{"dataset": "synthesised imitations of 52 everyday sounds, one a clip", "time_shift_ms": 100, "spec_augment": true, "norm": "batchnorm", "widths": [192, 240, 288], "num_labels": 68, "nesterov": true, "steps": 6500, "batch_size": 64, "weight_decay": 0.03}
Rows from block 2 of a small multi-label audio tagger, named by matrix and row number. Rows with one number belong to one channel. Each number is 500 + 25 x the weight over its row's rms, rounded and kept within 0 to 999. All counts start at 0. Numbers have three digits each.
After each channel's rows are labels from the 100 clips, of 14976, where the channel reaches its highest value: "responds to" is what is common among them; "loudest" is the band of the loudest frequency at the time of the peak. Only what is clearly more common there than usual is listed. The data: synthesised imitations of 52 everyday sounds, one a clip.
# convs1: first pointwise conv (model.blocks.2.convs.1.weight, 192x192x1), inputs 0-191
# convs3: second pointwise conv (model.blocks.2.convs.3.weight, 192x192x1, transposed), outputs 0-191

convs1.14:502492473508478477533500514511514509554519496528510528523512501505480486521503509530495488454502490518499526479487513527477502486513509485531531508492488462525488488459525488506420495501492529479537472480503479467476454499480527516470493501463515475535524497449554453510531516565574506544471485551519515495496533486536524479519486483458490500464503526540519472524453474522511483506498485496488456502511511466518492477458486521480507527498521486478465507483521544475505510485489458460519505500486537467510496520513510524516479505488489455473452494498447505498507511505470461480
convs3.14:546461510525483540537501532525493501488467506518483514519501494489477522484472503471460516498543511512510500477538479488502500443521516537505474490484531479507499523519496513500468498524495461506535477508570477468472470541525495521513533473473473549515533471513523490506521436472513471476515519502471473502516499505494507459460449511501506503483491481490486475455515478489504494487469464438517493495500505458489477504510528489469516491492505540496485485486524494502543535534500495487492503515478483544460520485503485438519524519494510476483472468520479513499478466457539551563
responds to: coin spinning; siren
loudest: 500 to 1000 Hz

convs1.116:479497532508496532482460467502483483499542477490529469498490505506481488507488526470457510468528529505504486505516481459524528451499482555524459520509523499507527474531505510473505509448482479474480498473519510507481541508503452472459525563509494499486505530495523481541519500513510493509505460477498455493491546509506504495487527485487534490515547543517510484523481503478523468473484440496527427480507523469464506520502521573510512534507562482500512486490499535507497492511509499519517480503520503540524513503525526476475477434488527473473476479488526497535480489482531532517
convs3.116:498470535480502483507446467503492479487473517464493516486463493518530526512479483507540484560515470483510498486513551452478490522516460501489517525479481477541492497512519438524526521505468494475485485524451508521490502497500477491482483511459527460507523500524508529518528472498488485533495507505495524512504526515483466497465506522483511467527491447549497504487485466487522500497484504498526531497498530493495517476498478496506500522538496491484479524523480477482522486542478491519468424506461511527485557483520449509509565487427475472500466487522492474558487488503543525509
responds to: animals; siren; meowing
loudest: 500 to 1000 Hz; 2000 to 4000 Hz

convs1.129:546516471500506487482509493492508455490508492514486530509490496494503484517511540472485520504482512484504455474450470500498499497526505556522498491525509488473512491472529546560469514512539478518474504478473522496511518573554513496475508519467514475502498498517452552539561480472497478476481508484554496523508506488502467501528514458499525532482511481529444520486550505515474516503492495510468499481509519568524522538519492504534508539477469516545513467466483474500481484523554526497446512498503463485463513512520484486479502486531539485504494517473510485514509504503466523483
convs3.129:505423493501508513523476475506496497498481460501483454517549477516481525535478514478490500511518538505537516518483540464482518493483523494497450471504513458506467519427492479461515479515471522514500451510532521481473525462523493507541486554488523492527508485537489498531491515504474479494492516513526499513489499457477495556516463451471483478530535535541467501524496498515490488471559490537528482439531494491516540537489482480496524508488475494494504500501506518502504502528472506511479467520499536486499481464522508492548498527505525482453542488484498488494537526483490511531
responds to: signals; siren
loudest: 500 to 1000 Hz

convs1.155:483502480467497532506552516503503465521485485491501506474522503514496482508456481527480481471543554509523501513513480490548477502476471497506474508509546501530524480486504527518497451536493482475518500474507499518521496525536500460495519509481459461483502532507503512486487523521535477500506498528482520478516487516460484514521476473475511468539490531448478521505488512476402505510472501497496503507526520496529453508509504463490522517494509519539497494482506535512635509485478537461524489525496520514508534487497448489523485508481534507487497506498505531486479476526518502509
convs3.155:542491519469476477519518440515501545485520503501453487517545459483504512456522477492490456494474521501478489521508467498502484509548498508537509471517509506500508526488511499493497498498468476439470519481495503465515510507473566430524511501471490497505512442478509476449490487527492488495491502505532494520476467516505490504465502467471521538494533493496510508477509501491484551515492486480510480503525518502554517492490466535450512477539519442487531557507508510514486493514497525446527532530459489494508476508477470511500510520508529494504442500487526459443502543505495510507
responds to: siren; signals; meowing
loudest: 500 to 1000 Hz

convs1.70:469487555482510500540515473488533509527454502472503532519453494488497475504453475522495509473462485480495476470480480480490467541544527502515509480521471495474488501547505463480482480522499483463488521473477503486502513554516463467537473490499469510490508534479473499525483477477531511495490496522491451532445508472487494506529462549482517494511514476518474495470501486477495533487502492488525528549484449575503525485514513525534499563508536468514484493509514495497507504523526487493481465505514531529500458498510511500488501486501492512525512529476450506525504503429521445501
convs3.70:509468539535433475495468513508502517466518491548470454475520483493512490516480539524482525488507524503510494466489488475539494493480534512556453542496517482473494461478460423545504495547520457516487518531494476525522541471468477509491521517471477483517493497464510474504502503500511484480500480514482489513519488478492480481484522502533505499461562538532482466497483504487476501468465533470517502514539506485515523531512532476462503493467509478519515506476542504483497521491496507495483526506489524487471486516523487478513487496494490468479538520497461498476491459572459460480
responds to: signals; siren
loudest: 500 to 1000 Hz

convs1.165:477514544510499489514496493489489515506488459467564528470495496470485490485482479445450487500487472484513527463476548473488529504516511520512522520501479527497477491524532512484456518493507520504462486529499515574530482530494517510486515508525495524476452506509498498474494474527495514485518522490509509491467515491490530474580463484504503518489474508483518504526464540498490491508490491513473501524504448486515496519478515480502432501538490485520491500503496506508515487484504491486505519516471490485517516504500511598517483494542516491513569533493512456495514501480527584455
convs3.165:508479547498454505490482511522494485521502497430515490471508494516497508542515534497491484497493496534515453517543513523522470519484530469530482522518529481519529478482505524442480498493501535515464507503469524506480493510497526522514484545494429480504529522514528476496507496497537513519499470508517488515506499508496479508525448476509491520502507517499494503512447505477527539510540507519522546520512491487476523530507532482506457524515482508429498520483524503521480529506464499466510451479470462536546466519473468506490492514495515476422512509536447496556509504517501474538
responds to: machines and effects; laser zap
loudest: 500 to 1000 Hz

convs1.58:487474507513482527467484531512479463476483480540485469524485488500499454484497481503489522484516497457447459507498523474490504483466553465540489513506510508523483509496506515469491450438493518522515459516490524507476466516563490494491506486460517488524538479500487505492526486510511538509505476529495510474504488513494524467527514469479486488479522519448488554504487514504488425493480517530489487515473530489506487459466506498533476511506498545521506451489525495446415519472454519520506496514496446469507479497464514492483533499501538500492520508523508540526495486532480498477
convs3.58:528500488564545459499549523501514533514519465486472512480489490523451490535508498501515492501491446469488525497482520489503495504493524484483482481535464493514488520499490491493453503495524485527453564554496518527505482512548498512522503454481493501499498533541503521489518528509481481491524450472554493528485499489522555484462535550492459508524489489472542510485505487524495468536557531530531492527450482481549523502478520547503502509489455515474489505491542496520470513515500504500497496459491528548544480492492457513499498507494520512525514493501518504494534530474496513485
responds to: laser zap; siren
loudest: 500 to 1000 Hz

convs1.168:512499531472505499520511507523480468505484449508447512526490482561471461492501460511494480557508509467523478500517507521497548511470522525528471518489492497540492527485514510523496491518528461481488505513526501479512450499493509492569526475521482527466438480516463506541488506491479528519498507526527555468465514537534501513520459518525497469479516500484470498524518508530497485528475543505487466473514498486483511482506557501499513466471498451508552472511493485498501503532514489515479511502499492516510489464529467468522502491511469503495587486492522470501479508446501520532
convs3.168:494525519496539502532499499511472454533510504484494455501518484487477473484533464467532487504498513486513514493509473500489503503532515488536516475497571461482502551498500505515485527476463488479464489509504522507491470519525507488461526527502498434545517533475527504530486500503499512523458510503513470433531465492481503500479476548493474521473500506475473460538526487514557524515534545467495498479497477500506506461493512517507466483536470542470536504479507477574482475516482542524503513498527514527512489536467530525501452524534487463474515497495462510503493496496546485503
responds to: laser zap; siren
loudest: 500 to 1000 Hz

convs1.78:485479452538459453517476454499493534544500491474495524485494479455456550506470495519508467541454493543511497479521473535540528502525516487506522505516548473530544459499497516461500535534524468496462498549497454479474529537465515496492487503503474512542493486511485509481483506527502479445504512525506489504524468507509489476485530495499489489473534537498453507490484510496511524448512521502512506487504533487514456490522490488486454479501472506524530503439531529494490515486501490503505519504507470509509501541530478465528497493500483491520506447557526523490502534523542485511
convs3.78:534508540478498519460510460542490487465499483487523497509525476481454471494515498517492491538529541503514489469500516505478466459453480491476521458496482502515500513516529491496477462506514487545498482524490525529476483523487486503513511510494456500533508509490503496495550546480478525549514500518494476455538530485482557526560499532500531520507457477515523478538501491500522495492505493522523516431522471539450493520559531483501479505524494532478521483494505494542481509487507515482454482503484542520497433481511477471522518488473515523475533503520474493510506537445494517504
responds to: coin spinning; siren
loudest: 500 to 1000 Hz

convs1.44:499508489507455523496523505524500503479517561500440457521527499491417486511520498487527509497485515482526482483517504487571458513507493477474476480514500473497487523505467538490455514498505467487528517470563480475485468464520506459484523485474504482504515513485485495539515477508546491451501483506456528518507492491512538535485487454559484492523477525533491509491540519528474547526476494477508540520458521514530537522515500496510520464465487507496468513484519508449519495450519485514471500500499499523513494504531473459485466463467488489489527532483506485499500495507536511485
convs3.44:500501503474512481542478496508518543498482500515498512506532487501541469512500512479468523511503529463446479510499459519475502531535494535548496480473515509527515504511493492516531519526534483520490518481529474491472525517499500474484528532518530431503460491498534514511475484511521529514502550562496492487519502552488476489483441495463512547431512495494524524461487506521494512511531504499503505523471488486518484459550519488484476520484506542480492479508508529501570529468466486515535535513497458478509498439478512528504543534466552515516486492510510490494460498490508499486
responds to: household; doorbell
loudest: 500 to 1000 Hz; 2000 to 4000 Hz

convs1.109:500497554499489505526493472497485489487530532519470517509494486512479529491484503468474489494507489498474482490521473511524540528454549497503483443474500504552479502514474530508477496481465525491513496509467502484511466512486478576541513513478481526516476500540451527480524486504501518480514536483477494483471447512500512484510480506480511520477497517513477513538493480546529482485501531486525493538482448492501507448521520496513435511500490540502512515500499508505474469507511485486512523535522487503482500539472468475482525490491523552504543471521420524453530516444526532467
convs3.109:521496484490453516521517498499478481512525500515515519492448451488519507531452479468481510526477478501495543504510522517491489523461453482535432507520501461501524531525466527524458468476506494511501464501489457474514472508507450485516566507495477478460507487479500525495537530497493571478552504475528454514508504494495516480537462515482552478524494508519535466523508533465520517487508499486472529479502484491489522525460532477481477465464480503508503495530509504494534517520501523515457488507498498514496486502482537481513482477525508498496459494517491477491503552553507538536
responds to: laser zap; machines and effects
loudest: 500 to 1000 Hz

convs1.36:525491520514490547471497543523459484506524535553503495497505491477491541517480490488546495448452477499554468490492522481516498493484523548534467483566547517474440525488524505488510506488499534504516481490509508460512492493448462510530472515460507516441509495511461467527521514497508509516472498515464509508462504483492498494521458474535483525500496551522508474502509491510489457502503501522553493466513480457501468505503505479531536509496486460514501485523537508510495515519453495467479501482476470516532537534509517466535510480499454479493512543492491469514527509500503466489
convs3.36:468544511478487532540520508485500489439501515467491538465499496484498528488514501509478491496481480446529490500480488545509499488533538506528515511489476500519488472495471496504532474481513465508514490493479494516502473457491532495512510490478489529488504504523466501509470500541518546544502553518471497501519462507485498481483506448528519509479507437476495502540515485470513488505510507545500458509512520532493527503508474467491455505523511505541511522483482520448500483495530486484444528505515455469486506523541520423496536505510471524482511477496432451467510494507478559483
responds to: bird chirping; siren
loudest: 2000 to 4000 Hz

convs1.72:499493501509503494510492498479518534537496416540473487491462463524508489484524477479517527505511498522505494508488494531505460502540436490481469533473485490480560538479512468498494491532542495492508505529445516475523508509537533499543514514521448495500485485482523497468491473496501492476486496529525458484502486478482521520503516527469508547517487499446505489507516464538458542484507510522543538515543485463452519518519542498489456492493503510511470447486504510475489454501486509518459521499469503502547487523528491486505531485519461501517539524485504488468486523484497480454
convs3.72:489443537483489503482518534502467501518451464481452505498516488522466507501502470489486487498520561496459510498495527502499530474525485497461468519462515489490455523510498467471492506481499494501463503486495467508521504463501463511533464554489498512571500491481494474448486507506520509513536497495480493492507484485511471505453528507515484482499496472478499502458481537554441559500516468514497534520533482535481513472495508478491520503466499483489474511492495500485494461497502493483525482503495556452478494470486464521530527543491547491511518460435477530491494504523450504528
responds to: signals; siren
loudest: 500 to 1000 Hz; 1000 to 2000 Hz

convs1.74:518508548471511517551498528501515474466532528512504515472481494485499463499507454487510479502529479508475515551521487493550480491494480433527532528485500505496500530516495511497517525542526504528470499469498526527477472518509548527500505532506526478487507517505513468492496497450488473477488554462465456500500482521521550481472476490475527495444476510507485500484496495467498564502502502502501525492502517486517510521487523531516453503485535484554466479516464494509507533493500544515478522482498490481486512511524480519460446466543529483482448503514525527512518534517488494431
convs3.74:510526486476514517487505476520543538465519510501530496495498482505484490489462514505497553517505508440507541531500496452542468482549501533526480539458509523527456527538474472485509495542504471478459488474497495495518474463454488530499534536462471480482531493478529459488508471507456480493505523500525476510488515469501512495484493453488507454472507503532463522493534513460475532504523462480507470516500509465507505502485506515525528490480521460496527501466526545453490490464497491495483479499512499451519496539480529515557507510482488550482478492445542518499485490491505507499
responds to: bird chirping; siren
loudest: 500 to 1000 Hz; 2000 to 4000 Hz

convs1.126:510480472505490520522513518481532466557508501504519499506509511497502536483544493468487514539511502542460526494515531488505504502529484526501482497492542546509551459466496497523423488508499489504523511519505488507481523485547510421493524491495510521497514475502470505474551488398527470505506480525508493508513535488471454519479486467480515480501491495503539469537523500467529571507526453488503499536483469500502510495483455493478494463523463514497491502500502477530535489505479496523512537527470484540471511513499498483521519514531519514495516510482506498533491532496518538533
convs3.126:506503520523492506444515522527514496451500523492516499504483509535487509511490492501504492475479579498497487500549523512494483524485475492519503453516447512500493468495486483458455486499501462475504452517513474445461451492461469470526498544487498501437519518486550493480487484494497491465501490473499490494462505502504490489518491490475462504482491494466475502453455509501524463520491495464511498512529447518508475474467477495464525461478504527506471493498515469507459465501457561505525468543477498459510466525463506527509448532488464507466519502484499507522487501474474505499
responds to: household; coin spinning
loudest: 4000 to 8000 Hz; 2000 to 4000 Hz

convs1.35:518534510511492514467512493494501513520439506495528488468470492503519494504500512475464489523514493512448472488459473504474434499499487500437503481497494491496562464481481463487500476477530507507479504545550481518530524519522485494484549514516548514508482499512515578518475523491470480489515509547503460496535481526475503498514535482484458535482490497515499524480473470489501488511524489493479504496514486525457438504503502525451512500501487524520498531534478491497466508496540469444529513525495497460500480529514456497487472523532549502561492485519493534507496487495498463521
convs3.35:466485491498488466485528500489499479469505523497511533499516520467521478482469511481487468513486514513500490441491503486465488471513468475504488482492532518543471508516506484478469479448506508511528496480508479508491495460474477471549471510487513552480475481475498458510491476520528506512534474461548482475504491501480493524441497475505517537501479480512500478535521491462518495467482463417508490496495503511466508512515464507502538451465509487483510465515493459506478536494497444513511507557510535493550543490493445462542472487478491504472459528529519459464489501480491512519
responds to: signals; siren
loudest: 500 to 1000 Hz; 1000 to 2000 Hz

convs1.187:535479496452458496490485534495472463483500493481446486525497497432526479497461526491507478507509496496508452505471454516492485510520545515456492536515482508541495471461528544481458503500480514508450488530499500457543477475466503521470496528530469474492488482518512519531515502517520487526487481522461490500490521463525498497473526550496511508490467472516500507511470519476485522506468516503488515534506549501489480457531494494507460511498533533509492475455495521519519494483523513457497501488505515486456473525484540476486516510533524488544521519512541515447482511446445507475
convs3.187:488517575489488518505514482495492535491537526528495472458453502499500544498476481488518526532525506504505510482509489534506529499459423506511480504461500480552466464474487557493487505493507470523490534511510498504447510507481500501534506547503544519471462492468509467476497582493521499449512475528489485498514531505524468532461495525527460531489487471503500488521527531529512517454531548484514484523493480494502492482507508498495527513532504535482493504498536501527530524489547501497469491495488505518447499511502488500524518515467458511502510509515452492478474509477484526457
responds to: animals; meowing
loudest: 500 to 1000 Hz

convs1.166:483490494517543477509522503481497453448512502512560475440507494524541489502480535471482504539499508517483505482505514485538468504496476451543523487505541508510521492489498491535501498474491504512506510492487518490484516492450497533537499516531522503509431484459499452576518519487536477518480464453518476520494502494507480483534466521511479511538528491501515515545543457523474562529508509498517528511490510485477506488513511512512488530489435462484502530479518499514538484475519534486540466514516444492489501475521484558482475513505505458509489505486501511499504494498540501495
convs3.166:534504491516489496491509472469492498529482472535540534458482490503501506466545486523515524481527471505489552532482503512505490531483486533506491513472528489531481462495508493485500500498487519493457429494464542516502480494526507481496491504510536494552424462486497507500501540482502476506483540515455480529505464486480475532538526485539440490497559529502443458483481514471486493474454492468513521486488491513473505527542500491465543536517496475487494519465507493493503522488503513486508495526487483483483525512484545499549456462490459465472510495482517506523525511506500498454
responds to: water drop
loudest: 500 to 1000 Hz

convs1.147:490485464492541470506500472477544475514494438490514527484522449529518493492489535503525489481517475513500469488500511499510480502540502491500487513493514534492507531487492494486471517497512509489525473524509476463486479512480492483520528459542516484469462456521538481523506473466513496487538453490534550488504550533479468503511473515495528507466485506500508501539462510485470576558501504517499492523509524492504515514497466487480494460501472544486507488510503503521517523448487457490477474501503470484494512508511455467490511487493453500479560462502502507544520522576522457533
convs3.147:508503443504473539501507497498483465481479513486468506465500489507484488496503477496504514495473475465514487491512530491465514509522465539510513530520484478493464497461486539456494453545495497501507483489505486474493469494494510451494511573493493431495536476475510525497487479489489534510524455491488488521505548542471456482508469528482478483507506470482534505395505498492485463519510510498517473515523491509527545475472529546464527476469474467472447537478527505489501483503474529464479525498468483457482462478501476526512489488489472509516497502491511499529487518506508494463
responds to: signals
loudest: 500 to 1000 Hz

convs1.164:510520539485500472562480519524541499526495503532501483500486497498491517492494483471497504529525488493506518532467495515502541495551521557517451524506531443493520499455507494479494573503497484496515475514518460523429464515501502489470464568484503504523455508558478513457505474431538526477436445526490527509462490509491506553483543501494520517515489545463504497483494489513496494519511527485503496521483481518489498494496515475510507527485499476501461495495465511478500478504515490526520470479484501509472500466514486474530471518476489499483513466526483491468481498493496476506
convs3.164:514510474538550485568507477466460500518485498502493493526491461493496532531538486429526438511501544493489485551527506529498526474516506532501496451526524489496524492501492541511510448499492546503478522531454505509462483470513463478487491507504489503467488536513504506519507491490501496456453520471492440494497502505540518503482521509534463515545478469479540522500471484505522483509529566490506493505487529459476497504506516472510522488551479494466507518492513499534474474488488547481489499474543522495533500519472481517499462497516521507507486477504499469539515524495477505538
responds to: laser zap; machines and effects
loudest: 500 to 1000 Hz

convs1.64:492566501549488444557536478459471465524495499504506481564519480486491536489525563506520502488488508473470479482501521484492534477514467537499525505524526481454505487508461557516499528528501488512489480484521515553498493535540462483497486457548495501521488508461538517524482511505506500516488542528513500503518496493471515458486472475474517499518522544493492525494541462445475498480503483501501504497466487508473490504485463477496505487549510492539514550487507482504519524499541495524517495479511513522525495504524499496493529471478549530527432518509495502500510500537520503502
convs3.64:508475520533473494480480487500490512458500517471483537478515469514488470459489474538510487495478484516501505496507478501502505508511504472527506476429506460525496496524471500480507495540494495461541480471521497497462520501480455490506476533481498528495500494465471453524486503495516454473495500500541487545472484490476499498465466451461520527466536509484493522496521504479524554510515468518491476531466453492542488494495459547505501478526495489511552466464524484501502488533478514510503523533534500461529489476543524556498517510512425509499476482520543495490465495466490462462
responds to: siren; signals
loudest: 500 to 1000 Hz

convs1.174:506489468482498502470501506492487473485506480532498452491484529534509469466547514486477515544482510471474502524512498477523514499542519508475497452475471488450478517495483476525532533491507460540539513506514535482572499522518485492480508484480485526526442489499512510477480485542485479521541447509477526511498493481534519539461487492531502496523518463528491494474484538511512486526534506457470492468514474511486503525506498480434535515491459482513541487489548517497521486508515532517508509504502485479516491443491496484501563508501501534479510489489444474445477471506495457494
convs3.174:523511530513533483467479505491513505506518483494443517493476488548507503482502554487474455508471469487476532491496491473528480513539514539435460495495500441521489478507499480550560555544556498537547527484509492534525476502502529473490494514517581516491504519492475505497497500494526520447508484497506487484509527518465545495499472529474520510510523550492458504538485504502457504483544491496507497458486512507496500539514488469481520521503550526511477509488465500487528516489522488494512501524525500493501513536520480463522488519511485522486487494483549529483515512482501460529
responds to: bird chirping; animals
loudest: 2000 to 4000 Hz

convs1.41:490527530490488466498487533520526472509546521510461501512488532503523480485494478522463525502501458572500486486461494464456516508520488512486494507470506468484523492526568527506492498431506500502458481445536479500505527511468523513476490478471501460486528501517512482541492532509450512501506502524548548481495488504511521507480496494529549505429495527537480529467509508522509469498508494517491503480490505555517506481484516494456461498485496500495498498474485527520533507532479479528521536492512473512496498461500483524509516458501496480529529475458507483521434498507533530539
convs3.41:518497490471507523503485514518526506488482497517493505473458527482517509521494573473507511532513485525526533498496478537508469480473509493481493492489507451509494505460476495483549534532506462513475503489487465537483503474479493497503488485499483507510522491500513507498515532487543474571487524467515532519523471515534471502561475511455543489474458533535490469504503490504504500484496497475478466480480496507506516476512481470499506495512472501469542510557465448488510501495485462546468538486453486457535535550482512492517523534470464488532514566499475476496512473501551524503
responds to: signals; siren
loudest: 500 to 1000 Hz

convs1.34:535488441491543518474494531517492552478498474510479527506491469482523536499498461480480518455525485572500520458524514477510473486495523464480489522479480526521485534490494493539490461494493485496486498506482475509493505530503491487469472498522531468465542509539496488512469496490526479505559514531544494505535478498494441495488497468477481540490485448497519489478536484494502491510508502464498506497509532440472489545505549494523522476494482494494505492457509522498502465503469490474498480469536527519477504505500504482557478489552484500521438487489472497460528499461470488462
convs3.34:484530484487484502487536510509503472526504459529471492469505484495507498535501499488551490526476554515473470497543508530530525503515492540512480490490503498512510489495513509474498528489509528449506497484500529451483500501506523496515520481512425486514519508534507504514491485487504528505441471460517461514493476467516556515465513507467475462501446502483497520540496522455525463529469511530455465523519496507481522448485482515517503503515516460465477508530536512516516490490517553487561459501548494534526481478520475480490478490531510527462545492505499493531518533468476481468
responds to: machines and effects; laser zap
loudest: 1000 to 2000 Hz; 250 to 500 Hz

convs1.150:480531517534523521539519513513518472514533528462458505474485466532507510465465489527508539522506523512533498566491509500512466507503478477560504540511501503534509515478468513534462513501515508451549527494481521519523493483472541482521477484502490523531494510528473493562492508487463524474509529435511466477504508493533504491531525496487512540507538491498542497462540543515500455544507522472472476487478469463516486475492473525490555477483479468473498507509485517519502474510515494485492477506475475505505499485523475523502467534499509504453522492519492498528495530569511509502
convs3.150:496516492484492494511511481504470482479483502536480523514491506540525491495463488520506487499487511497457495518487533519497490532534501526505488516510487501515483474531493495519512461512542501437472476485499504497567484485502542522514515505523494465555503521527512516482455473501473490513468505566556514521476472533480497495558499461512489503514541510465526460522520508511511535474522536463492514527494540521492519455494518426517505514514524539498498513451495507489545508556511485486467526526510532494530507505493496473476543514493494475508527503518469496452523490484469467567
responds to: animals; meowing; siren
loudest: 500 to 1000 Hz

convs1.61:514460482557450463534494509469473505436530486452497475504516524486529534494461461508523519483498507542498509531508495456493522477486443447521492512478497502444472498515505492489517510478494520498492505508505475486541471444508489479447535484525527491489522489510482486520511542515505504559517525491496536504520480499460479509486521491507483498491488533460530494485506492456489490503513509490520502536475460493531476520490492542495518516415488486473481492498504486460497521499464499488470490498458485447488519544516474483499509456489515489503523549489533517516455508506486479497
convs3.61:551554483488499488508482526488510482460457478493535502458511498513515494489493510464505477487512475507522554500527487537528514466510504488518463515495553517473487514515482464483509512558542518467478509492465520449485478528501521500492468497519536482544548504504496498483504454464469477503510470510497498491489494509516525503471508506516507482454486485500470478467463469515537473485494486490509521486515553500525478516525556537561556496497441464555535489514495495523517507512531501487520491491492515527498530522540476483448466442486483511501510518487518501507484484465504501481
responds to: water drop; nature
loudest: 1000 to 2000 Hz; 2000 to 4000 Hz

convs1.161:503517460505497530477511459510495486516499502503477396510506542470501512506496476486491495443490522507502501526480503446487499505531494528539507462483483516500538512506494482471523530504490500517539491493466545498496481518494479455535502473514498517504479509476505458474483483495512482479411491505466543478494501509510517465472534502508495545504507508472525512518504501506493479536499540495508505484546498460492511473473436512495501465516495522494462525459395494461478495459529475474535502491520479494456540467502500512487507498517504506506510518509515503489497490518491516483
convs3.161:547503467513502541474513487529478551533490564506478499493508510494498490504477512476459510503436436489497489497474496522487525504522508497469470502501479467450465479491509498496522447489501459498487486487483505542500514473516516485513541450476517535492476476503476507485518476453527507487519503485520512506495518526462490544477491489512476491497551526517468531503480502511497475478482517502519549519508540547495466546507515473515488469495519551535479501513488490487504497514499507507479491508488471514462537455509498473513543461511541522507493571473515491502540497462439523511
responds to: laser zap; machines and effects
loudest: 500 to 1000 Hz

convs1.98:507517472478496490537471543478475479480479533511511513512507490502503512504485461496482490476511487535476494489513470459461523488477490499541462439451452536474497520513520461489527504498532485474522491503505500442496463473479504541513526481506463479548499414494458500473546536489515483482504478521476469510489511510447488509525508536514502496501504497499473489525461550498525476510513502512474508508534530563515504502513508509510479509516508521502518510573527491527517475513469549521473525497503461531498511482470528525485440499495503542507518506548503501518522483488485492495
convs3.98:509520519494495521513486468520503488501512534523532480507493513545527549538530504527501520573463530502473525488517501516502518510525514456501529495433480486500532512486463488480503533530497470506517525495489520505511458498507525500477529514502484523504494495478509518482511549508532450445521493465479548505534477490501493450516508455520497513505493522457572467498508518520516523523490502477529489483435478491518484515518517490476524477515502500484470514486488505509504524505510464562501535521538451557483486498484525469519541507536494518501465497520489513493554515542527515501
responds to: machines and effects; laser zap
loudest: 250 to 500 Hz

convs1.99:490459509559504540499511504491478481531454530534460487490498497528470524513503462481469493494475498503490455480522493536482509529520498520447514486459475519520525495517495527463508492475464527509510491501464500472521491508457482484502491556487514500487473519477491478502518537506533518488475435503512488492526433485531518425502542478517500467509506544517514500504470548523465484548524501517514486483498494493480525481522524492500502508464520490484504476505535538507503483535505509487493508548524467524523483525560469469493533463515501494476472492527565493529503504486467489510
convs3.99:531525469563538505513538512515486497483522524539521480523530466518477525504537468492558482515525519524517491539484483518545507494521516526453519512481488477478514450479496512549507508497465550495501498483518481485487490505521521536483483529518521478485539500491521485498492533498464513493466482510499499505516466504482487490476502507487537447489549511481503478529487471511553501541493477477512516486510519458469519513433554508497451474488531496516498512471496475513495460463549478492470504505496510517483496447525532514488516488517526524434528483529495477543481484512514523475
responds to: animals; meowing; siren
loudest: 500 to 1000 Hz

convs1.39:500488515497518497509514531517497497499507495469494503501497515467439499479469526500503464508515480495512536505529503491489494506458523522538498452511522512475484491520536511548509515472483522479500499507504513449528522517509489531530487505477511483489456532526478471516489479488507535488534529516528506505468463506463513527511531513538494463502526488435468518432457488507499448523479516517464514483565512499456475487471498490533451474504507534522541509561504497474516499508495478490509467475466455517519531455514486492520524499549508483491427508490540512528536514479497515505
convs3.39:534489534513516521482474481484490478517485484474490483520524536509523491468490482550526531519509532527526458544510502505516500450541526514500490504508476492505431480516525497498506523502496523499512444473467446506488469487507501477503516520502520526485496494479496501496470515550546512462493503467516510504488469516479507524462534455501503511502509562479537488503495460508487486480471493486511525491483501511515503490533527428488504470498500456517525471538497488548494470520507507477472500455497454562478541502488497500511500485498505451467518499539510554529434498513523540507
responds to: animals; meowing
loudest: 500 to 1000 Hz